{
  "color_jitter": 0.4,
  "depths": [2, 2, 6, 2],
  "momentum": 0.98,
  "epochs": 2.5
}
Rows from block 3 of a small self-supervised image encoder, named by matrix and row number. Rows with one number belong to one channel. Each number is 128 + 32 x the weight over its row's rms, rounded and kept within 0 to 255. All counts start at 0. Numbers have three digits each.
After each channel's rows are labels from the 100 images, of 14976, where the channel reaches its highest value: "top examples" is what is common among them; "peak at" is the part of the image that holds the peak. Only what is clearly more common there than usual is listed. The data: streak pictures of flow and ridge fields.
# convs0: expand pointwise conv (model.blocks.3.convs.0.weight, 336x56x1x1), inputs 0-55
# convs1: depthwise 5x5 conv (model.blocks.3.convs.1.weight, 336x1x5x5, trained with AdamW), a 5x5 kernel
# convs2: project pointwise conv (model.blocks.3.convs.2.weight, 56x336x1x1, transposed), outputs 0-55

convs0.277:145135079084160149120147080173158171118071153143089128154129130092117063104125142128125151074168152103133170057161129089124181110105125156085144078105122103173097096155
convs1.277:056100107085071151148174141132140123107131103122161197141113148132177137106
convs2.277:148100101108141092118175158140111052128055105124127171157118180113139179139110129106187098179197150091118149099180147118117096164107108139105141164097110067124122135128
top examples: loop; delta
peak at: top right; middle right

convs0.269:107138103080052080132184111151115166183172160107122160139114159093145141083115139226157113132162105131145124087103137074093134165162151129131117122078160141100125112135
convs1.269:101118206120098123097126105104112117188140095128154182136147105098184085126
convs2.269:098179096141112132137076135167126129113084121151155192193109070036146079117156179133128122163115137102140167115154150130076135087146131140082146135159091120180131137119
top examples: high contrast
peak at: middle left; bottom left

convs0.111:139064108171101093109115127133115250143164115108117098103170090109115126120101161129113194101169120116131101091119143158135086144114134099056130159121103132166157105155
convs1.111:087085123085091097124118081103090107157105092117126156101130091092115067081
convs2.111:155086102175120137108151092184161136078145138128102097182183167119204137153096125167172130120115127139094109130153127080176112124132119116191172103170142144142088066141
top examples: source
peak at: bottom right

convs0.129:143141137122029193092116160110098142148125158101144150143138059080100125145116137107193159088092070114070107090124143155120127142159136112109191136164099141148126110110
convs1.129:147144166073102119146176091080107139181136107085104175100122094089152145155
convs2.129:129088155117184100102073132108184120116110128159134109140113113107138079145131093172132113139055116179112115151092142170124072150172111131166134055070107106163081126170
top examples: whorl
peak at: middle right; bottom right

convs0.329:163082102133061126097103151143148135106104127123165122159165160073123112182128107144101111127137105149103112153032141116116090114131126131150095118069060167089075181131
convs1.329:139121182106101117099173153084165132194202130102111089133108101127107146117
convs2.329:172122182152125110127100115130139118081089183157144129116142108150078155048115133104111137136137094167190091160175148182094118116121109128108121120087182077176154075103
top examples: source
peak at: bottom centre; bottom right

convs0.7:116164124083107125150087146135106115124118114142123142119150121069060127164049130148127163149141132112124097078150087187101152085113127147086190089134175162195134120077
convs1.7:067075124073082110143158097094140125138138096135105084100156091115123080094
convs2.7:110119116077098080058130112200098142134072126119135151089117102109109112099108135122182145146118099098110149169131083106158095114075134105138079130091166215155127163114
top examples: pair of whorls; waves
peak at: bottom right

convs0.309:127141124089154138081065095109157131093105082143068168093155106087152126115105128164091163183128128124190152105103107106089102172127146131106071079139188078120104118154
convs1.309:062100099120094056072105095102118115131107081144163167144145121116133157113
convs2.309:175119138182153119119174111117069130065106100145105130113122116145110178171137128150195088118112124161124150078144125097057125088082148163149169081090159140166135086157
top examples: spiral
peak at: top right; top left

convs0.22:168132125127178098061091112140166122119168126167094088107151097143088134159111113070180181082136147135145088127165146164109136157199155143158140099139175146102077152093
convs1.22:175177138097138209157126118108133142104094078124110118078117131181146092120
convs2.22:181062089125067106174158169125130204133130097121105136107133120105096132124173175105123128118135133112124103122150132057106096152169135173127179151195163118103138184119
top examples: fine streaks
peak at: middle right; bottom right

convs0.80:162097148120073218159080116096134165097102113087157192167152122117112068077151125142108130129138132146109121125168130017139131125122146130118115160151130130092116160126
convs1.80:111178222143139175168185131146124174124100155136153141128155114146112134121
convs2.80:136183147141162100096138102117115140169124140158110162127075120098183147112172144118185068132154184173129067186163117150135126147147072137109206126128141078154142125140
top examples: loop; delta
peak at: top right

convs0.167:118142122157128164125075144120134120084136105135152138165123130099175174128168087093180112125091121087171096164120109203094137116074180222095153138088134138138107111155
convs1.167:144100118114145117124066106131124085049098124118101062125155160131088126172
convs2.167:165134134102016126161121106128132180097142177140202127095133090104138107129117112092103111131148147180167125159106092176143134054181125149107163119160125147131147108133
top examples: pair of whorls
peak at: centre

convs0.318:109174129144154159123102148153086210106105104087117155095202113187155156142089141148138112109131054135126180097112135090095150199123139133158101109152128172108139156146
convs1.318:114115107135124095098122096123106092095069080094073082084124148109095101081
convs2.318:092117100184203117152165131055087123149142150132089136137120136136114192132088149070162151124163173145118132134078185088167110108104115143125093128136149132097142148201
top examples: pair of whorls
peak at: middle right

convs0.34:175076125112137169143151098186116125129151139143167119155126129134165152113173172223165131132163116151155075120148157140179080115198096160110135114148096178101114146160
convs1.34:088089136118116123085125154108149179212149186144111176155148134120157142115
convs2.34:077150108126148145128100052086134093153083104105161175130092123084116112143144192135144133109133111130140127162145081097114136056099233091121127128126169140119118171121
top examples: delta
peak at: top centre; top left

convs0.101:129144141169175164112153128208159115107123136086134171108160158133141119075138076175099101103123137120048138113086132096134174062097109122124097174118156168121172105102
convs1.101:166165175184147115135128160157102149140106182161106110124120188161149183140
convs2.101:125131084149098069088175118188154168105126092162122077196098181094097108150106124157142116147102113165082143105131177101142145118133142123207141094116165131156163132168
top examples: high contrast; whorl; pair of whorls
peak at: centre

convs0.123:215153140137056120100137135162092101111161092174120118171139174093149180128169112154111132166167115087117118130154108141121183153096166145169118101133095112161141198154
convs1.123:106112088126162127084091097129122095119062099124155078088136154080076111153
convs2.123:157114164141135131195128123167135102089143160099145062075139106187081143176098122146107163080121141143155184136108107163167162075157157172109159112144160187118160132145
top examples: pair of whorls; whorl
peak at: centre

convs0.152:149130113147118167081117127097135107191124092124110110113139162130143116166101083085185144149099192123148129076135129226068076111147139130162177107086097146145132107108
convs1.152:141146124130068135158137097083132129129103055113147147110054120143139128063
convs2.152:117093125099087103084192128167162107111111147113106046178128169127140142155125073122064118161140146168115117087123129118114083119152122040116140115162160142076126144158
top examples: fine streaks
peak at: middle right; bottom right

convs0.161:204099057128093123167082135135157204131141080135162165169172115122197091109162163157182111156113134151156096128171092158140122120137125115154136126113104122177115144126
convs1.161:152179176184163149138133150188131119109111167116108144140138065084087125107
convs2.161:157182121080057122092136068081071042118107137204125128127156111111114129144209142114128113138095112112157110111137151147101128134121107096107096098107134124134085167142
top examples: high contrast
peak at: top left

convs0.160:161115135207108117087127162142144175138114100134146147144153130068100141157113071170130186125136117126105095120168133148112132182079072168107144054188166097116127149139
convs1.160:120120097111133133145138136163178209176185202131113102110120132155109130121
convs2.160:133144107083128140176088177136154118129164108163111093139056130138092160133160135123159091145153125108191096118134145123100152133118140160053120173121105180208095118065
top examples: parallel
peak at: bottom centre

convs0.264:109125064153139121130077168116179088153096097152151149171120063169166147091086190101100165154124140113164139076074113139150167135121091108189152144116171111106131115135
convs1.264:096150169136109133183196149122064140110095069082122123131093100137122128106
convs2.264:114130124146117138139126162095114130089084123128117156132147110145130118121127151176112176075108149124190186173102034114201087171124160127142070132134176136120126181088
top examples: fine streaks
peak at: bottom left; top left

convs0.142:131129135044119113078124149124130130151140135127089126070122112114124087171121113112110173117150082157132095137204117139140147087189080162132113113136108192062064147104
convs1.142:065101113117072119155160102089126131178127081103145141132081110097091099084
convs2.142:137220067147113165118083128154123104114117090137146135148111109130135110221119126076139186138139088127117124153115161084137086105200111117116096118120073163101103136147
top examples: turbulent
peak at: bottom right

convs0.229:123118112164131105077124111082179127118176106052124111181132105141071112144184109121132162146175107134157119111083087115154103105107111129158183114122196153085185112163
convs1.229:151097095141147151131124123156102104025066108126112105117153162159131147161
convs2.229:097110088144180153126132214086153145115124084105134139119096190121100153103147129164142127213121147120174082112152139074106103170078142154155170113120080129116119136087
top examples: waves
peak at: centre

convs0.31:138111129160115141152114114193142100127118108084150167144111058085098110180132107190189131097194100169121078140147152132117124109112129164104198098152171089131106116095
convs1.31:091067101076087081131121149108101096160088087115122104151093096107103089120
convs2.31:151165069149125129077114141149083126144116173134103179168145088122102135188091133027133182167094131102115138118110131103172102070143149148122094170099132152096111153116
top examples: turbulent
peak at: top left

convs0.39:147132096064103139094181121178102131151079141140124148116141122117163100117094138184144162097208106125179125094129157073131114141117129155100139091102104075069119144199
convs1.39:127127180163105137126181141145080079112100081143152197174149130124127154094
convs2.39:133123125038137150129173148124122098183093110162121197156117175057134124062112114138121125122192087135135137134140114086122120112129117118077062130125109065158138140147
top examples: saddle
peak at: bottom right

convs0.137:121108113108122141121136085144138127143127094092128113168104152069173142099190140159178088033162121142163194144093100141093117136128125122103147142129050059126116140149
convs1.137:119137168156080107154173179107114152221168117122111105110088127123122115105
convs2.137:087129139137151174148152135130104088111123155192115192121125095119160163135108161107137133204057099134129077119185153111157173132111150089113142114132134131136164170043
top examples: delta
peak at: bottom right

convs0.85:121152143142180149113163130158120129078139157203143148116118132112159136150118125074132077173135113096077150183126064150172090167072098151153158056104140125146114147087
convs1.85:085107129143113100177112179197088108128156164078119105122144065129147132140
convs2.85:122132142135109108149091124105132128143098161097172066222115109182138117149220143126139129162155139116128184061147116095071150109085131110110126114131164113162174122111
top examples: fine streaks; loop
peak at: middle left; top left

convs0.287:113112102156125110147057188157211164142075092091151109147097135127150115090170157130125148137127128153113126096107086061069165155124139172133127148163139176156112137180
convs1.287:114174196152129142200157135136134176180159162117125128142105093106119096099
convs2.287:141152099119128243144142124100110130135163105228144160160122120095138166147097140087103117130096092103134090149159071164171136130104124105128125147157133136106132112058
top examples: delta; loop
peak at: bottom centre; bottom left

convs0.323:076143104132114137148126110117137100145121148159137160153169150083134175073103096160127173041118078114120097120195120104130189138119178116080123118074142119067117107163
convs1.323:155125105117104138102071088094121090086085106120108074070099145140075121107
convs2.323:151109134144085134143131162182127173143093154109161117100136092115110089141156160071084171135167161159164098142115135104111138082159074123032139129182164145120141190121
top examples: whorl; pair of whorls
peak at: centre

convs0.109:128141161135136145099120148114087153131106190101156197089074118201154092098097115146129070101164099163137139144154115113162124104162119155148103176148105069087082179119
convs1.109:097091127080096072134124135078099147152159112116145140140070097088113079084
convs2.109:104173110147152140107088136158136123094129118110182126114148155101129113138098156128145161164162019063143125150126167099119125114196118090089122148134166127104040125141
top examples: waves
peak at: bottom right

convs0.300:130094099142135122066131121144182154111161152156136150191119177189196147101123087145077104090110113166152057142071103093143152156101137142129117090132139131164125130182
convs1.300:090143160103102109171157151128091177178124109112130177150086077111115096080
convs2.300:105151145118097130136068171130077117176089125154118188143099095152166138138167153071174125147091156114097115112137088126105147155072115114093127154098133107054097173067
top examples: spiral
peak at: bottom left

convs0.219:151116091163147105111109187127055130137092098097142120157096097103164090191134092143129180173171147065127125113128138091110117109176114150092123158140074114071108152176
convs1.219:094114086120098087105103134097101099115100121126142194147125132160209174150
convs2.219:097125162154173126092181074116062122084131102160114148157103147148147136094133116110121142122093114143169189135086167095136124143081196135095149095057119088138134183098
top examples: fine streaks; source
peak at: bottom left

convs0.296:154092148096087120103137132134152135171156123179148109130120117161134104116154060121137147175139203140117139163236119151159160167189146121113116129150071144093162119103
convs1.296:196164126129103189118116103123124138117097147173087137132124178163082118072
convs2.296:114122075121071060152112163151165163151114155094096127175146144096080083146114168152149056108127145105114137120175099105108126152177187086115154096087146117147122179113
top examples: fine streaks
peak at: middle right

convs0.233:134177095156112144082209112162157102107121083116071150153175136170031143087126159183115133114161151096126126152134142119103160120155134120115167148113116134125150199133
convs1.233:057085085068070109078081116110110169134142140111142153130152137121143128123
convs2.233:105094109151201146154143029148090111101096140130130109101147122171114102127124146131160104129122128136149180140133157091065117083083161146092054138162130178094112110156
top examples: spiral
peak at: top left; top centre

convs0.262:162090115124125169124060141133122154154105106140206144173130152120182104148138109152114102166171139151123127106132165172173119151156135142111201089153054160072102094127
convs1.262:118116176142125152136202219147116152136175132111141123152164165136160146125
convs2.262:165127119137109085082157138153105103066112141084146112125147112104085132117182148087114086099193137185149104169147093192154178118105110095095156087090180111156153143119
top examples: delta; loop
peak at: top left

convs0.255:093097118087137144084185144159151129149161142108069145075069152167194141126121143080163083122156134121097120130107161105073108106169160124086162142121115091146184077132
convs1.255:123106115096073123136125110152107116053071110142159133107118117104112106045
convs2.255:150122166105136118119182128109139177136129159160123103133102161083179100161106044124107155129123131137123158090105068106163087204159093107136152083194167134141114088138
top examples: spiral
peak at: top right; middle right

convs0.182:127102124175093080082055138170133165143128176113172153143096123108105120112104168116099131173106056114060109148065119107068090125129120115129129071137112136141088113151
convs1.182:140164179158157127139149174171162158157134165128162118136168151156181178165
convs2.182:171131135175127149128157139175094137086156153149137078136157115160098106142128138085096067105176205184135123113116052139143184087112140114095159120159181121128168121148
top examples: delta; loop
peak at: top right

convs0.118:152122132119125177090133134097101130123173109129135067148103161151158112143162174131110152141050165134063113090067183106164112156124155172149077101115157082090140169156
convs1.118:156153166131146169197161136152138170163167163143163177182134113155123147113
convs2.118:161116063126103114094112078084115119135141128133116191097097148128129186101155118045166122141120159135092122114110105126147122139130155041113121139110186120128140216107
top examples: loop
peak at: bottom right

convs0.237:162147124130168097098175134163129185130110163143121146122132205147127176095172138095070113121120143169113148066158144137083156111151170164119133104125135166201153192110
convs1.237:135110103110090134087105096091114103101122086098108077131057080092130094098
convs2.237:126135114094166134169122070161105147135168087066110129120131105141075116137160175139155156100144129111166142114166131149077126098135114159069143146158199179148110217136
top examples: waves
peak at: bottom right

convs0.202:120144095075102087105192169166155159118132110120083136100119143148163124119158201188155097137121072126089126211110100086131130109115085193144119146096114142111147153122
convs1.202:132125136132094086143094114094095160101126106102072147100113112073084097055
convs2.202:109104172125161083116129138096158094105105061141127085111138117146146105172061143113148132153131136086063095142073138076129128131127162170161116152183087186106158097177
top examples: spiral
peak at: bottom right